config = dict(
    arch='transformer',
    model='sound classifier',
    dataset='notes from a synthesiser with random patches',
    train_examples=78125,
    time_shift_ms=50,
    n_mels=64,
    hop_length=160,
    input='log_mel',
    spec_augment=True,
    win_length=400,
    targets=['oscillator', 'filter motion', 'pitch class'],
    num_classes=[10, 4, 12],
    norm='layernorm',
    norm_position='pre',
    activation='gelu',
    head_dim=48,
    fused_qkv=False,
    bias='all',
    qk_norm=False,
    parallel_block=False,
    dropout=0.1,
    inner_norm=False,
    moe='soft',
    num_experts=16,
    moe_every=1,
    expert_mlp_ratio=0.5,
    slots_per_expert=1,
    shared_expert=True,
    subsampling=2,
    layers=6,
    width=320,
    positions='rope',
    pooling='class_token',
    loss='cross_entropy',
    residual_init='none',
    optimizer='muon',
    muon_scale='spectral',
    lr=0.0087,
    momentum=0.85,
    nesterov=False,
    orthogonalizer='newton_schulz_5',
    adamw_lr_other_params=0.001,
    steps=6700,
    batch_size=128,
    epochs=11.0,
    lr_schedule='cosine',
    final_lr_fraction=0,
    warmup_steps=670,
    weight_decay=0.03,
    adamw_weight_decay_other_params=0.05,
)
Rows from block 2 of a small sound classifier, named by matrix and row number. Rows with one number within an expert belong to one neuron, the router's apart. Each number is 128 + 24 x the weight over its row's rms, rounded and kept within 0 to 255. All counts start at 0. Numbers have three digits each.
After each expert's rows are labels from the 100 clips, of 14976, where the router gives the expert most weight on average: "top examples" is what is common among them. Only what is clearly more common there than usual is listed. The data: notes from a synthesiser with random patches.
# router: slot weights (model.blocks.2.mlp.router.weight, 16x320, trained with AdamW), inputs 0-106
# up: expert up (model.blocks.2.mlp.up, 16x160x320), inputs 0-106
# down: expert down (model.blocks.2.mlp.down, 16x320x160, transposed), outputs 0-106

# expert 11
router.11:117139102185072153114139112165073135127144145097111101115163125140081163119129082120128151128147117175155123087128125172125118106129157152161100150183163110087113155093123143128128167089129117123106143099124110127143147144107107129171144133126122149134146124112150136120145123098136130137104133108148105141106142105117072
up.0:157120188136140161155184156137133128107135133130123100137113114124129124133147123121096102123134153087141160117099132095140121140102139141102077103166126161143080109127150118110152144106148126111126121113085137097125142132185157114137142092136155104170146127134131161134134148119139131160128126172120121111126152154151138
down.0:132102112119111098157180102151130147149165158084098147137113132132119108148090105080127151119136131117123162127131121127111157114113126116104107096115144116125142152132119134126085138146152119149112130148100150160115106135108138107171132171093153116135116118162113133175086159133151130098159141121104137143147113117154112
up.1:103096144104161149156105143154119130133128118146116118122162129128131181124120160116115091085131149117122090162155105125129120133105083102169135113102130143144136138149125145108136179148118130154102100134144150131101094157138139175181142152149112111157180127107169129147149162137137094142136165103094126110122042113115136
down.1:081109114127104164124173159099129111129109105120147080113116161124131097093101110093181133158122125142158167135157147120109138132172134116114116129150164121119111171138105096131160129114153095116099106165096138108175174111160140126077134098120113146147158168140162110103118124120160129139086151146138145100123117120160116
up.2:138140153157142170130149207129116114131090144150166150131145142123134137115115149116089136162105137116141177156144121111117094112134108153154081136128130135112129179087126145106094151145120138121169092157121156119152157109133126134152082136133125176106121109112139137117127155127170129132126108140141121148143160143121138
down.2:144096097111111109157124123159157157161134151114079170104163161170145126120151125123150156109174100184121077115144114136150121125146153146147122109145118110108132101123112121124118072138134154133134118111135123130138094111085136144153157105121134150157125098130112117174118119141122128088151109131158154180138140112169116
top examples: inharmonic FM; pitch class: B

# expert 5
router.5:147138107140156084167157167083090143103124137153129134108149119147113111133085150094095163099116105153153113116105112178112120123093123139096105132156126143097115112127129156151085153155100153146132115161166162112129105141127137167115142114145130140113132153124158133123181120117125108144126115125154093145112138131132145
up.0:117164128091135117125138150160147158157141134109151146129138111111165139128121119138127110139146143116120163152127094121148100142126153106108127082110152097097173120080131098107078144130144173110162090184150069095101153135142143093136116095143127142124133141154094127122141158123091108135140137124124112104158116150116154
down.0:134146159157133155128082145091116118130109163155124102141152144136057123121122117136127174137137172107149122114132160100167140137095150153087176094153119151116110106134155121110140152170074144110131106120160147143107126109119102190104161145128122135140154153124128110133103107121128084136144155100157143133140128136139117
up.1:130121091098158103146150128126142111100086121149119122100124137136127187105136150119093077153177109128154112120153109160152102118155081103155148121142089114090118122103101117143111124139146076115126133081139146114079105119129119160178123121153100140118136100135140106118132133094158157130099153143154077118138157100130159
down.1:130128111132111110123160170100076131142123128115137120148144138154133141139102082083155119109127105105116163146127101104133127121153112174161067107118125136143131184145120156119142183113156136145082136102075116157151130123168121118147155129116114127163139109143134081109150163171144109168143105137108145139090141125117124
up.2:134069125110147141132118166157122141150122184114135147115140126119128135149110128123114114142088130091144132165134114105106146156100124101121171112115133132149138111134146164144119142104154153137138100127139176113150113141109081140092110116173123129106071138168129141124130121085128181119135095120149114144175126099180155
down.2:104168123116123121116155110124095145153104135154106104116107129114123122133130127083206147119133166129132139137133109143117145128102095117142126121114140134110113126140152128126130132221124150161118143091112105142160129061114137138159119138131114121135128151169132157156133109102072066124128122149108088108175128109114143
top examples: echo; pitch class: A#; pitch class: B; triangle

# expert 6
router.6:129154108100094116150149157110145147109116146149148111166107084096126111065122120127122077127103123102099150120129100140156153138106121136126062135168105085123115105164175138119118153133131144092119132180131144123107163169176132090133149086123150105102111122125147117129131126117091131146138124095127114120108160113109103
up.0:124117119123174152114159099179126084147094106092171117135132143125125133147166145121139097093118163134180083131098101134148116131139100113123111143097111109124138120122114146140124106097103130121143145133128133140099102119140113104133138153150093129095101111112133119188153144133158113109109124095069082131165073119118126
down.0:136083097152100101130097139134173129074147143078124166095090126138135145136138121110091158116139122116116131133123126109100124134114131134148173123118149134118147128099126111172111126146114166156135105138099129111124112140150130139156094117122128130110118133164154178130095129128159191106126147155112126126172141194137139
up.1:171138095112150145115171141138133143118138104106095118177132134191164129130103095120110140116156111126141158105099153113109125153106121097142162129136109115148128151137112104133118092106160096123138110136130130136110104131128117127103156165099098171181119127141121141155170124155074096088096091097086100165095145135099191
down.1:159120104094123100155116128111097118126148144109078126142139089095072153083125107095112113170151139095103100120142088156135102111185161103133103103140151131115158134110123116116104112146152143131127102175109153139119101150079133152114149152160132104082118123160107140104096081113167158119156146144112181130119136163126077
up.2:133159150126156144158127082115154136137135145166149093148114117128129147120108088114145143139084068112119131119152111167113091108124115112155126131119165104124081131122143144144120143133143129136124103108093121096060098133148144121133081132149056114138121156091130157130097167132146126133108151141129134179103111139179100
down.2:103176091149132169144148133114086092098083123136102114131100134115128131115146128142159138085126156164137138144161142112161145140128128111159111144104149111156158113139097088122111125131097202096081116128133083128122122190075129131149130125142187122138124097137141150133160136109111123132117107106171162121100139123114111
top examples: triangle; pitch class: F; pitch class: E

# expert 7
router.7:137192136149136142140164132126105127123099116141114125122157183126123158096103128086126137108106086135138143130155108122111132137119173163130106150143155148069128117115108141152108137103129125104146105108157134125153156108107124127104113124114154089142105113158150099130103144118092099119075112147137101186098163079132103
up.0:142142082132126149162140089126144126152119125143110121140147104159140142154141126150116199126125158201127145130136115111131110125136174160160114170146119139115126105121120144091150129100134154190162091149100138118143121140148137148137153101085174118108090068123105116132112124116121116158106110147169152118121153131138107
down.0:078130173117083134124179109104139128124166127130103099152121160089108173150133074095115120157147099098146111134145104128133131147116155092106148138152093115122132096124141128124144143119153135134129081129165086107147104152122175142147129112136160134116125145135129169115153102102150078107111133136090130148111145123107119
up.1:127165127082161130162136176110140104105113090130129103167098160127120130121152134103126097091132092137124163106179090150139125150107138112116095109116097150144131133134146104129098130112143128149126147118113164093158137147112128147123092128157133112146088114135108146075161145059136116129141088118130158163116126102168127
down.1:104121124112128123127094179166109121160108163096100126127107112115099184111129078131100101133154113125140155143135138117128138127104123132147134119121120094106124167121128116129105164142055131123118133130142116103138116110112135143143158076135136153180108123120126119126102157144140143172082120154097155142105192102092106
up.2:113145110121112139138098104081124147094153077140106109149101111154155168129178149125117124089128117099139131156123166140081127123139091140132118121143122145164134094162082148145116180123120122147136113092129116124083183162096141106160117113161092123139171127159128133138145126090141132100158135139135106181074118134115096
down.2:132103169147123136136136090136132145186056126114139145163110144146115079131094142117098136128118149140086103164118132169141158103137134149120135129156158151128112110085104094131123113115130176129146077131123094126160134101144098154135089087137144106167114148102103123102111133138157099125101089106130146145101083143140095
top examples: inharmonic FM

# expert 12
router.12:091118095113141065111120125054161135156128171149147141091126116114130176125118114118108152152167083132125119156128137104106135177137100144165127157117044140123105111117088143162140106126072134151108145115172124181141137138139161166110112111154135163134143123153166108113175099091144133160113167098130120108120165158116149
up.0:125121162118116125098129124182108111093136112135120084119126108175097150140115126133126117098133178137119101076131115132149138132127140126164178147120156113104174130172163118054129123093138166128147174133134129146136165139128126149142147164123108152151155133107101136121157150123129082087157091108110115137176135138131092
down.0:150132127156164103136103131161137139123103124105148128139157127124077103114158133144120123190091128089126075124129105138100157112140089146060131126143134095141093128129108118148149094122100089110107116123113139096140119133080098122100093137109151101112123142138150092117130163139127145176188160119160143103146087133106155
up.1:151148143115121147143139134157129129065153130144130167160120099142117203155167112155139066115129187152128110109127123116158132136108165116109142078142098120116124168157139148151120152196112165097096129128165159098101151125100103155163135103152098098127105148115104097084153110099087104131114145154144161124137150115100147
down.1:113130094110086138100174103117181122130077129186090132136121134173182117144126151131126103100130109144133119141121145128123129158165141164116122164174183086146109147130158154125118113109123146130176141135142118128134140165128130193137069098123149138170123112136143112181092137097128150138126065149104166132093172075078131
up.2:135148111163136142115127103093125091106122136140124171148150149158141131128130126112119133149164145142123119127162150119128146102138175107134134130107109149167147163154083170120131120148093114152147143106127157125126152140095129127149139139110133101141145107150115131140173100145135138160094094171090118138160129139159107
down.2:157157160100127083131145099142149178117146126102144056139102081157149125144181142132142157093143130161114161146136113119150176135125108143153115132103118180155044101154125102083162131141130160173109137159138136107092166101139135110102136127106112130077112161138123143121121140177149113149161132132123191103128127116131104
top examples: bass register; inharmonic FM

# expert 2
router.2:067149114164104127091140141123152108128132116140110096126152152064119123116181128147126151097161147081120111135100163095088119165081132105123161126063109143116099107174122111111138151118108141087107141145116133103115112167129160112138088141136130109117104123104140096129139113128125169157145133122116146119151157095119111
up.0:161137152107094140140067099126145121122117115097106075148095122135097121136135161091103165130144159148144149171141146133108123098139130101140150149099158111143123149134137141128119145092136149138111140154172175111126117153154112170103138137115118125105159096135157152124124121113179122157089122135154081100131102145109133
down.0:109114192108145158101136124094133128176143149138129124067127113156177112139127134102129175150115126090133176135100149159141135147130138149141120126135143119172120136110096149123152157156142083154173091125165153114221137165161136135114104165134134113148125162103151125120090115127124143140106155130105144109114122180117124
up.1:099161119097133112080129119157131100080101111114088124122140153110106130112157112168141139096091118072142155118155171072121169140116129114157104138140099107134157140144137144166139154120127101178134105153137151168129162114147129091104144079118136126099127174100087085064107112108126072107163179133139201121136116101118178
down.1:118142130155102147167111155096134150175093094153173135102154133117164107155128155142142143144174147139122131161166137145148103100123144085130138131102150144153161154100082100165174110139137106128090103128131154069090133132147124134148127092165118141126063139150106156144116170133122181131161103124126069136098113122117096
up.2:132121132118123125171107152129166121189103119113125133100139128115126141122157150127144126151128099137121095177129126125096112110147102098141113114098136103125111120130096115124075127103125132144106149134115147101150101191127152075078146124169138128123130112168146129135118131133134155158136113130127119126176122116112117
down.2:146123154108122130158121132168099110087087155157108128130115095123133147134097110147156146134103101105135179106151096104130085122181080139166124144139125178126195141124170100130147096142157120149104111160126114170108155081104094140181162133076113168148094131102135149099123112131154121109107143145101149103139193109100150
top examples: notch; noise

# expert 1
router.1:117161089157115136147163155172106107126101173153112116157134141134138135076116096130127145112147115144099144152178124120170133103138127113105093164113144086181108103120150138080127155120132112114141122153103106147106118131126132154147148108133129135103152134108146132138117125131145164143144137126118120175136135146111104
up.0:169154165170148101153117106105129112112142086168133143147146105135125116144103145140097140106153156101106123131124172130150144126096125118101132130123074102126110147154129138152114119116111108104130129143132138116146142092159116155125131165122106136135138096092074110124131155144147124134094096116126129114127144110095142
down.0:114140117088116117099125160122091106122117129112153123140109119083126119142110127125175120132133103119120129143124136128116128112149145169115109125174127097103111128115076168149124120120125164114149101173105148147098100143154149144138168149116144117116163122127141148133138185151088102200122103164138159121121142100125141
up.1:109136134103147130150120107085140113121135134165110115143109117133129145121138132119103138120142110137112069118113162117133110118119134134172087090119113162105148149133058148118150192103137142181142096143170125112155129162155117131173097106114164155117131146112131147081139120086118168107128116121132107081134180135116136
down.1:161132181049112160162128121118110125140125133153138115155100169105134089127123127109121122175122129178106142124138106080152184117088100140180125130083117140116119108164180149141131131129122117128115132082149141123145177128113153129101155055150117098121107126152143130122124184127089115102163087166135118110120149112127083
up.2:167149136112134120106133170182130099123103110113094083120162098130137128144126133145175201090149106101167122081125106121115097125146112087134111133151164158176135139183142128122141072146151101125154123133113147139123143129129113165098115105130119099118098142124145105132119113123151149155103107081127081123142119113121155
down.2:140089125142160146095149139148094097082164164114145121124129157077116153123133168142140119131096118112123138146137169123151109135092124158124189119145122153120130101131100128164100160116108137182156103130141118091132140111080133135107129158168184115119140158113087133117164109106095112150155120110122179072106120131139145
top examples: inharmonic FM; pitch class: D

# expert 14
router.14:129111117099144104112149142104108092161118140157136143107145133131162105091111123143148104095142097150123110129098136116134173107115120099183141173116159152107109170145100134083134115137153130127120125191156113103101153151118124162094124129131131158180185115140111142094166137133107081147116150105105065143144139126115123
up.0:111133137105134115169095118119141167147104139129070100135104172112129172141129092109125149133177142155102160120120148158131129128102130143096148127127102148151127151127141164082130169127100149151154145103139123144110152131107080099154127140116144083085158153164125127137156182090116155101122122119144148109124113146088118
down.0:162148096098116073113086106120118115137101150139088115173137119110104130112155128151110111181125137138119174118120131162149158132130123098078139130154131107136107104132144154171109121147111141133129169107125126147150145135097138129114139135108113085121135115087137128148132102111112169143135137121112147132123109151138104
up.1:135101162107137143110120133139085141150139153133133112104124153141125118099126126091129073124137131171115146123106113146123140111104151103121129108160145184119122194128107148143097128115107109116139128125092151132148148103089127104140147088118139126144109094122132106114045130106115119139081069108146111142148153165121110
down.1:186130177148145121129135116139146145173123086160129121133096119130145162150167178140115091121096103136104142118174144137140111131121152134130107128124134142137115102136114161155107121095096114131128117139121184094086129168121123094175109091129136156091148150143129120097087099163133096112143091136151104147150104105137078
up.2:120124089162112158097096112112142149130156110131142126135165106169120118124159136104126137108141142098136116161154124088148137118136127118126154140132114116152138084107142185096137134129143129124178135133090131155128128135173117159157107106132085113138156187136119177102110133124151110147146148155130162098142148126087114
down.2:103144158166115134115132121135182135115151132141136127118115131144117113159157114094133111130165124145130131084143111144119133128130122104146123154078150124119157101172171125112155143144153124082113111115149101153095114162143109134124127093130107080095133136105129121165143086156129130141137189159127125130150131152125094
top examples: echo; noise; band-pass

# expert 15
router.15:162117114142145120119140138123139124167143208136127148125122160111152150090109134079159124136093123160106157151137078175179117115127105116163118166150152148127150176077148118149106139115153110143129163076148126133143093120096080133098116146159120115129109107148105171122140109093143094125078111086088112146173157171139110
up.0:132139113142095151128124109138125110074141129086122134135108134097161113158105162095138118163173153135133096123139116123106161144119088138142122148079137103103109134116148138133151121103115117126169113112159131108100131129142142124130095141091090151069146135107135081112149136144163152085134156144124180154144161128157114
down.0:145134091128125136163156144120145102096110118118135117166104169126117119101118131121111123172145133103149150125159102114123113135129126115104139117141125108150105161142162110111132148126088129153160118151153132139148130148098141137105112109144142115134173156061104126136124127116146090140143087097114144117100134105169141
up.1:160110127079119159174158179129133097094159146140114155114125104168115153092133161136180111116187106189149145093146131108083147138165092148136136096140109125129123099132134115111127123149120129120109144105109155128092099146110132129131163133154075110091149114161133109146108088108089146106131186164163162120102132144121176
down.1:118124127141124143135110076089128158167121124151135124115135136123130129167125132143112129139099098125093135122129090111143131130146183166145122152123189119115104116147121120090131134136107134153145126145070162146159133093137146136119107148126128153120097121089173132079140138160111137094138104147135120137115153066130117
up.2:123115153093148061112142148172161153102116157127141098140124174105129096151150127144137114160128130138070090139128115110107097121157141191135126118100142133151126132150114121145095144160098130123131142158116144124099126149123129131126107132106130140133149145133105126133168106119098144118140110137091132132123102105113130
down.2:100121150081110147093084122113083094146165131091094140122110105129114140124092121131140149173122085157149128154107131127141115100146138087123176104105092119123142163100100152141162106174128114123128107150145152103133154127127181153101130112116122136119112070135171150112130080120145143103105110093161127130080157120114098
top examples: bass register; notch; oscillator: saw

# expert 3
router.3:161092096146074137090126149108117137108152084138127100141122096149152109140143126111155112163091161145150106144104108111123124156114090135156114141132106130124156081097137098154134140106107141092125134114126134167095117158126160110142102142129145095115115123155074130144148151097145145118147106175148123149142109110128163
up.0:078102096125171088089121162156107175132094141140175127124146112134148147145114100126103150135118134132118161108133100085069123143137155146132169145116151107107145118072145135102136139117142093110147157084109095134083149081124139105157097189139151148128148124143133135157155156132152117148126115127099125147101122125194100
down.0:138112101162106128157121144099106126087107112155181113163130134098124126124130160155137102149110111126098109163091122133154109147130127102107130128152118155157135139154097111127061137156100139126120126134103096099157122156139142130128115121111111093141168153107117114113125078149129164109142138160133144108160152131118157
up.1:143108142151098110110091106147146129116162141099143110145147130149133188158068147135140170145126129166165144116127126133078112140113121152128177137122127131119160132146118113104141100146125140131121114131105101145134183145116146120096095122131104115137109090141126159105113103168136140108113174146128117136146097160127160
down.1:108117087118131100130130133143143118144122122140159151081104136103104107121135173119108117110088127140128081121081140150120152068151144130150137138113111121128129079115137143114140133125124102101138164146074156082128118124173114106108129167116140139103130131131105172121113147128121189156135114173126116157116158101112091
up.2:123111070146122096120096143167132123111147144131122099142177112127060173144135131163070134149122117139108131117085132122102135134100160111143123117151105146115171134133126143115110105145167116123103132141143115094113171090153123153079113117143146150165152084179152110129090158092128130119146123127124127129137153135166160
down.2:086108107124179071154125086130113124165145150124131175127122151106123119083117097130090096139119127094114137126132130145134120134143145184112140137107140131136127183113133145168120118075126135170112106146077097148147096124165127149119143143091148134090130114105133125131124139162131155155111147129114146155161130152119074
top examples: pitch class: D; narrow pulse

# expert 9
router.9:110155109150106142106133136123128080149084125121102114131109136068094171109181101094126109142160163117139126135105145119118121133096155111126159098101118114114110126137118117116135132117108168071149174145175122112124098122127147121111159128158132117090103143071133088120109102075161162127095116100100130117170119110130137
up.0:139127126125142091121170127155109130149136131078111047148109139139115212123129106108120135142188145146123116149152111128141135111129106125071124137073113158138114145114141122130134163107129081149140116079121145141109092092120155135120137161119132119140098107145086163106166152100147115092127130116118145170106148119161088
down.0:139179111146142083128111123118099133092074118103099143152142139097146123112157158127165108099073144089101089129158128146130175121163091148140139156102094140143155149140167095133144139119131130112133118103138149132113139135128109120122146108133153097185139138159135114182150160126097149130153112109143116150090122141085133
up.1:157154130193104161107107147181145163119130145117114112130129117139152133118176116101124148118118130140184149077130118108114108110130146119122168134137128143108098142136140144126133141120130163123120144095109104112167132143122123138118144137110117112105128123130135119105108134116137118107110136102106128163148157133152118
down.1:137127123111139137133107145093080132103131177118126114138082158132091131124147089097139107137141160102102120114115084153090131066114141127157085133176196149134105092124139150159144071100118122109154110166144125096121158118136121111117132140102138132159134121142144114129111138107095101154111122170133116117102093129162163
up.2:099140139133097087125141140154121119128134103142131119135145128111103111110160101160178126173076139093105141091102148104119099137133082110161096126116131153137117115162140151161185147118137093097142169121066139113112140146160127098162162123111112106132116138145159117158111133128123124099149056174120094178144118141132195
down.2:171133148097145135142106146150097114153097159079125106088105094152141122120178109120143138129142139113142107204140132165166125114127118123135123128114114127108121122135095167169130130116110152137086114123160131152091126130119096121131113152119121124146138115118152135097131162132113128146136150119118121109155096103123163
top examples: echo; high-pass; pad

# expert 10
router.10:144094139115164139108121140143150120137094115076167115101159149159116094124119146122111094108141148129146151142103135126109165134110165173134109127123076118099130157150100102160124093103145132107142141120162182136126123151121132151082112143134103123167152107171092114113107102121159090147139131113105081139133104159132128
up.0:166167088104126148129167139140117141116105119153105117130092142148136128110100123088081108158080113144162124118136125099130167135116097142088109143172113137142162138105134152100157134112139081150153113144145136171123152098132190143127102128142171122124115125099153117158150128103106093151147066151163136094125141128124131
down.0:153120155110159159110120167144157115136130172111094094153101138128103118132114136123151116164153152109201147090109162144101125097128179119143165140126138087145154116128168123118099121104139105130148119137165107130128132158175141176144123093162117099136145160128117143137099104131145147123147168094117125171105161127149116
up.1:117136098142121146128138119091105119128152115152142121092080139105102147138161087089084157126146084157110093118120138115140120116135080159143114111145127160171106100129134123080129172114069145098146121150149135157174137125145115146140133146103122146145128108149138110123127142128073127145098147142112109119087106113116098
down.1:110127109086117159098167111127131134114162140159144139137067129104067128129132135149122125144078138179175118141102140100143122115151128037115151096156112140144122125081095120147115166099140170140109119137109133121153177137083138125092121186141125114119124126159105135126107117131092147139130123104115152145113122147110117
up.2:127114108121148108085110130146127140131121130084118098148107118169126183120124109124135136157142146124089096103168161126165126136126128088162097109121102144099104130098160084154161111131116148116161145111122137137149064097164156135122087154109101119098120124138141062164180101117134158119150168100137157125100098140119133
down.2:135094102132133140143138148118177145145131115090164141094139145108151108113146096148117145104103086115150114109141135120152107115115126126103147126091106170163154134086127157107093123116141135082127090146133150118132142153121132124155157071107099133126124156146099128115150143151134132093141094179127089137143132154157090
top examples: bass register; pad; pitch class: F#

# expert 0
router.0:140127124106120142110131137142110141096161112123124102114096105109150120085141143131156127174077127167126192092184083079169157177128126160176117110106099100122103125097156119114141155134096100078114137156098156146136135123181088141115072124162115142167147136141137091114144164124118136113123101158093136117116140115145099
up.0:134137147121116144097156133137117130128128143079142155114122120104097140120152127131160122138109133118107103114141116133116157149133128149117124105135132128105114129138127121117100131104139165120123122125171185144137099118133104127112101120143118084135124126111127115124091132098133081170122085123125109150143130123139190
down.0:075153094123141109161146130109140101165098116110144126140127119128159129156137146120101177126111209127152118179149157109137113108141105114125107092093175126086109147158131107141111120196181102096086177098139119122145140109121115143090157082122108100152133130118129133088134128136089122151142114116148128084122110144124105
up.1:094158131105157172090114156122120154117135179113101112138130127130104147142120133120155122144128130149180135142119116156167107184144136151139137154149098166138155135118097116119083122115125090147162100136169126128137146084126136108153166104125109083137119138109088170084145091121120145094150121099093123121164141159134137
down.1:154149122140100097154127124118195121135101149140146161107110160126104064146123153138127116137137106127113111156155151100088145125130146152136096109136157110107098123116182103134120094146150147130097079122118092087181201159127145148119156081133120118083127183150153134172118100122125123109135149136154098099106099142126120
up.2:154132136153135103133110113162116098092123126149085144127143115102110132167088116103175096118136101129150138097153102106107130141124138132157110165146132116106162101138140135118118116139125124166128113094189133164171127135076122115180180165144141142093122151123131115110130129120128118127138132130123150148145156134157082
down.2:162171174076107134148108159067116125133142100116184111134120151036081127150157183132146131091147116182135109099116138118127154090120146130130112148159125115142122114128136139143110104110171118119128147138126145121098103159146146100085119124114071128123124110141114102146139132122149121171112102144120133120113127118174108
top examples: bass register; pitch class: B; oscillator: inharmonic FM

# expert 4
router.4:098137106187100095096158121150106072109149139124136113158119143082141147088151098121112177116112131132104120076138172138126116136158120134136080132164096097182101123137141094132143152132113144089154154104118125149109125148136112127135109125159134129131118135138115113143148102114120125121104145099075126168089127113143146
up.0:122086141132119105167178154104101112172143089137139170152136127102080126111134125132169133121123144138137116131128107135135116135133116147130125146112115152142143139125105102132111158131111093134120142147161110131131112156101127106083166135133148126125128126114122148171158110109146135107153161104111168124141143136171130
down.0:157190137095116135137150144122127134119124163114158094138148151142115147143081138148110169114103113103168159113124161086117156127133116121130124093100146126117142129159146128139129109130133162115127108102159126117142130108151119152158106125152106123143141100129128114102136111179127126136123164114119115134125142104118099
up.1:133126105133090162126105159157098109145115131137140105135125067101162146152158105129148203154106131125117128144181112130123132129114132114144101114128119148136143128160129113126138153175147140132172132155153126107119148142163081116093142114128121106094164151143123101127134146108153138136130115146126108123128075160121109
down.1:128171135100113147132148180135135131151154126081094138120100157128113139154127101120121132057158160133147112101100167108120120120138134134136161119122125124120141145135148148129106116119161122122092130129129135117134161165119110142100128134197118152186123129138114131116119127127147103087119124129161129134126132125125121
up.2:122149129119141117161081109103142106115135107116119141145118098118136124123126123130070123099176118119085067115108121131141131123111124157118147097176118146127135122141099150128101143127113109104121115159143083152111131152152158138124112138142099104167131145111093095119123144122130129141130127122122114130132126108122132
down.2:158140172190125115106137107171086137160103132085135122105146144110107099130116135102092092078127147118106106105134139111114131141101141118131129101139136091119106125096132161112132136110105147145188137129111095121157140104096151179184129147117157101130106178121115101113134119090158121146119129127157140148141072114107112
top examples: harmonic FM; pitch class: F

# expert 8
router.8:119120128116106113165170197106116114122141079125153107132143108100115148115114138115095126141164161115114127159123170164139133107147135166082077141090093093104095094170116137125174143112099175119125139138173120092125158127153106177152132116146160097117152079109124137150138102126148150128119137135123130123091106113123122
up.0:127113132138095142133133165139142159126102150112132155157129110117114145099130095151135105155166146120136139116145092111126116142132131116138110108140136121103109123106140068161107180100134148137143137117168111131117146089124200089101141099141119136171149140081132121114067123139132113105131141122156109115107129108169115
down.0:123128086126110115122097114114143139114131161180110140114119133111119075127124114122141146118137108134113132062121144125099116159160099179124104164086152149174136109126114156137129124122113110139101094179075139144146180122150152164177160108109171101127130083145135165124146115162146139113179166143162094117115131118132150
up.1:116155127152144156123133134156105127171134161138212135146135129087089131123109160170137102091120190126166102135089130099150131155125122120133146128105121147163129112122170104139101119099136106121131171131154122119119151167089127109128164081135115113133137133112089140125149143122127089116175126119117118129135153091132170
down.1:109088139169109105117204158151163130121146136132132127131081121152142133132172137130090121138094106112071149161111130129175127148098133093082089117079153091124118104133114115119162150136102175129145113098143126108132125154142164134140092116128149127089102115091129093120069159127104144137143110107108136117145090134088129
up.2:114113126121127139116161100132129130141144094119139150139108127138156168117171131129090186108093125146143115113148132176142163140109125103091097117134129138079129103134144134099103137145126175116111085161124168123124177138108130102124129102074102098121137103096124145128105090122142120155148100153145137101130135152131127
down.2:181092095175141126129100145109127150140132089111141137135137096162138131164156129119128163162107126124109086136114112106055118124158125129154131105137095122140138101136130148156111104183090129142109109105086140108117102131169106109168185101116098135106147175145129137135143116133106116121144132147103140136146095140167176
top examples: inharmonic FM; harmonic FM

# expert 13
router.13:097161164142114113121138112155107092123112135131119132138121092099122114106163134102173106110108169135110151135152079131118133143099115137114157136090148085173089138105147136164172123181128133086115130142110157137093108135123101117127152094139134123120156111117204098135147118143128118183128177105117139120161105131093099
up.0:071141162111116143139093120133124127085113118184119109138179157155136117158129154132147133116118122152119130115137158103165157148144135155109130134093122100139134151125157136063110084113144123097136140113137113135080122134116166112149095097134111129106083119160130122108119111161113121108110125119120138115107117106124129
down.0:185123138147120122092155138105119174107130106151087143151134142124117194115108163132159144114120117147109104096142139182076079124149095158109122155096125107138132105092141063147082095132095134162091128155155133128167106075122098140075147126133158173127152146154139107133192120156152140082151150134126149143090113133116186
up.1:165125094101099134113136167113118089098108075143102137116116147157151133148069139075131100129106088162188153129120115144122138103129089130072148105153127134133121094122089121109145143123119119145144129105122131126146116161115151106057114159112151156120096129110122115150113142160124129126144124109170089137134132095128164
down.1:149116103159076160147137159144119127110107130157121090134136134149128089140123126113116100128137142149111086132086108124157154134148132077108111146137135137116159122134131107132161151106149148140149132141168067131069099111148167131123154163167096128129109120121121175116098163140168119141159124109119136154081165159118146
up.2:138098120105178111121102109082100085091133106167135145079127134137111124108096128150133158108134162112176083101107124136096172144121133184186155125183117135166140165161098105107122137068144126142129102149144180120151136111125119115120113126173130081134161121128122110154159111101139120133119116131093120085161115097165144
down.2:116138168131179118116123145143128181101124118110115148102110095127160126127096129177106110154157124126109121096127078170121100111123173115094139149148079140096098110122118168149133124137134144126179112086114096104085157077119117111167161129166159172168111149124137112103117105113147093139101131110130136149122071134121117
top examples: pitch class: B; square